{"text_encoder_norm": "layernorm", "text_encoder_norm_position": "post", "nesterov": true}
Rows from block 2 of the image encoder of a small contrastive image-text model, named by matrix and row number. Rows with one number belong to one channel. Each number is 128 + 24 x the weight over its row's rms, rounded and kept within 0 to 255. All counts start at 0. Numbers have three digits each. After the name is the row's rms in percent of the matrix's.
After each channel's rows are labels from the 100 images, of 14848, where the channel reaches its highest value: "responds to" is what is common among them. Only what is clearly more common there than usual is listed. The data: pictures of board games with random positions, seen at a slant.
# convs1: grouped (16 groups) 3x3 conv (encoder.blocks.2.convs.1.weight, 64x4x3x3), inputs within the group 0-3, a 3x3 kernel for each
# convs2: expand pointwise conv (encoder.blocks.2.convs.2.weight, 128x64x1x1, transposed), outputs 0-127

convs1.52 105:109121141134143103130124111113156108125137097139111112119105143191085129132124109095160098105174099137086109
convs2.52 099:121097143148156135119117098136164134133112121157102159081142116115117130167114152089178105140157147142120124168154096162125174134156109140107118114123066137121102105122142123103135164111121144166146117125106087120110110131152162118167139140158121138176128128175119136113160156136116128155157123154098123171147146114153113124080134072117126153118154107131095080177130132111147151109134
responds to: digit grid

convs1.8 106:120151157121160095094131092132155125102153093123114130108083088090138147121157117113133116110147078113121109
convs2.8 102:128117132141140180101145124118147140108140127137128136121127126188127151120128150171209126102096103085138109143144143140139168105136145085101119115158150162115152113148145104102060134155117094122122104191102191133148124132161117102117124106122115136119142148174128150134169126107121144123136146177139119133114144127162175115130130148084134129157113124125100136164114140122120139124101
responds to: discs in an upright rack; nearly full

convs1.61 092:150129116153113149170121094112139142121136127135113139155158135162117143142129130189146099159111144179145083
convs2.61 096:136124110100129118186110157148144099108110078121091077086097129148108079101117145099146124128142150146162137153166123128114103127140132120170121124152153188095121119094124078128109167148175194117124114148094112153121090122136144122166124142108120132110159125112106111114112138135117111090101103122130121125132122169160118097131120135112126145152134095140143150137164167114090150142121
responds to: digit grid

convs1.15 090:179127149179074153171166138151114144121114126112102118121127121124123134134121114110102095107097124093112104
convs2.15 103:138119124143118140112112115125117147149098145107111096110171130109110101144126100137124149181110122115130112106099096097128145182135149121125077112152098114118162166158128213117135082136095128106104208115117115109098101103130117129146141125099139154092098107112167128143107141140114143105155125134107104113121137175122144157114118113097139139116119090179109107127133113125094107119103
responds to: digit grid

convs1.11 088:086114103187121102117169145106122118117105114093105098136127144125138145120176108114098096122160123121108103
convs2.11 096:082086117122108113124094123110089129091115096128104117120093128098130118164101140113134164142079141148141145137127104153124143120119128134126121103137122122166124146104129120113071116109121133140155105176066158116114097106111139077107152147133090108127179122142129056117050141145128142149168131144128139129107159149134100113086123132131134090101129140097116108133108154112127136141114
responds to: draughts

convs1.16 095:134117095122126118146162084159159097137120111131104114120128169141139141102089113082114113132157115180158127
convs2.16 095:112141152134128170112125113140156103151147175094154132119163113140139120149115095079109168095087126160094147138125159111168110130136189152128196142152113142124138092116145137144104148101139123145159148132147113127121074144136137111097166138189140164148106118096108117146126151138117128109085125114150130157118149130088098149141098128109139115129114156118157131143128084169125122105158
responds to: discs in an upright rack

convs1.6 130:112131119149125126113117131122130129141110123121124134096087137188113105086213095126154115115121133131123102
convs2.6 100:132143133109129189111136123156102092110117117080107122114139138135111178187093116097124117138096121079136124128133117193170165128127135117152161096141125122135119113111136130142146110131144157162098129137133127117135124130105102133113113117107125114111168124179120155093112123154095155104111185081143167128141158142091111149130130089142165147112103152149142165132108152114161123134083
responds to: draughts; stones on a line grid

convs1.56 140:097101133162134099107155119126118132126134107114128127094113142175091108133198118141133107094128157160110108
convs2.56 108:120160122124170130137144140109124134139112149117109074116120129175116180087105098105128145111108123154154130143152145155155181197102176101125160088125109117126089117115116108125128113137092185132104130135148145119128172096104135136122135165148143127116137113126123137153123159148130184125100136153142118162115132161123124111103152146148146151149142211124134130125144149147130100146148
responds to: discs in an upright rack; nearly full

convs1.48 098:138127124108173115127144129170197135185150132171149135126120124137124123127107109085103105126097126119135124
convs2.48 111:124146094137131110137144092161161157140121115102095078129107108174106119075163098135144146160120128122180134098153110115123144131103127118106117141146099160148123098147145104120069110149106148109163128126096116119126119136124096164152160139130122160161145129114168120124111113103101106085123149105146150068111077151126095129118095119133105150085121105107109131123131173100130129166110
responds to: digit grid

convs1.1 083:222120110149129132152111117150112090142116128131117103098121124129133124097109126099113133109124164104161133
convs2.1 100:185150084109111119120147090116116123122143094091074160076121099174106121124155145112129153137128118087146132150120117110136101092122132094127101155137170140164149140141115100134159146136098113103138111105138110143155132141128079152135146152138120099082120153126117119113109112100109116107118122132108168164141133122134137115150194095092134106137146106121119128051145144145096136151122
responds to: digit grid

convs1.27 085:098131128110100176100098169103123102093145128118169151152126137115128096128169123116129091109162120128100148
convs2.27 081:153124121142113127112076118130111146170130105123138139073145110125129082126153152113100138109105134101129123157140152143167152104143119137129174135104106175155159124108152155092101155153111152154106152133137105158116116189168178102099134140105116181137143110131142111119105141133158108107077118102114084127086153108143140125128172118159109097135110174127127138111127091107158138132122
responds to: discs in an upright rack

convs1.39 079:132154126122120128166187137134124157125139142155113188104154138114157113113135126100097144117127184098123113
convs2.39 082:160170118125118118106110117175123117131120072088103136130141127173136116124150174096124161141121117117132086135123162084153092077128091132122118089161157131155074089113140111137159143085113100105132118144112132135126126179164125139167154148135120137119105103100123114176108151113121100138107114128139154085117146135110156124137138110130131107155099107131093094101142146144140184114142
responds to: discs in an upright rack

convs1.3 107:132156123179045171117085171134117141147115124126126091120123123137124110125117111109113135132108117143133120
convs2.3 106:115107156129145166134125059140178085136110134137170113103145095192115088143123127138158120116112141101136107101157156117112105115115120149133101149144167118093152122110087142098124129133094131111120126126110139101122091162121101122123164123133119154130132160158104112139150124110144133137157102114124094126104100098173072156092162099133086131140137163135138156117100092121141102141088
responds to: digit grid

convs1.57 122:095078123170150123119153104133145146110119116122130126136131096129102167141152104104117157164176101120089114
convs2.57 083:090110135133165125114096139149139120145143158148141158133128126138145109126118112160139109152077116142118122107136133148170134143104123098097143108078119139114136130131133131150121158189137156161118052091113174148169171134157138147131151142136175092128140139158123170147161114162168166125121153111118170159141129104075120136131139148150143115116154157130151116167113099124151123152147
responds to: discs in an upright rack; nearly full

convs1.35 089:137108141140156141111120119136124140111105142156117090154143115101109132107109153080088122131118150144185186
convs2.35 101:120122129123136102143097172136102125122123137094150183112140131132109101124129188087149118106084152132109140125102121154144113134113109114132135121131107122112130135112117126110155123152118139134161113104165189167163098140113117128165142125133153112107144099099137132112055167137147130175111094103142101128157147144141173172118117176157128112116119096117103085159128110113191124133130
responds to: draughts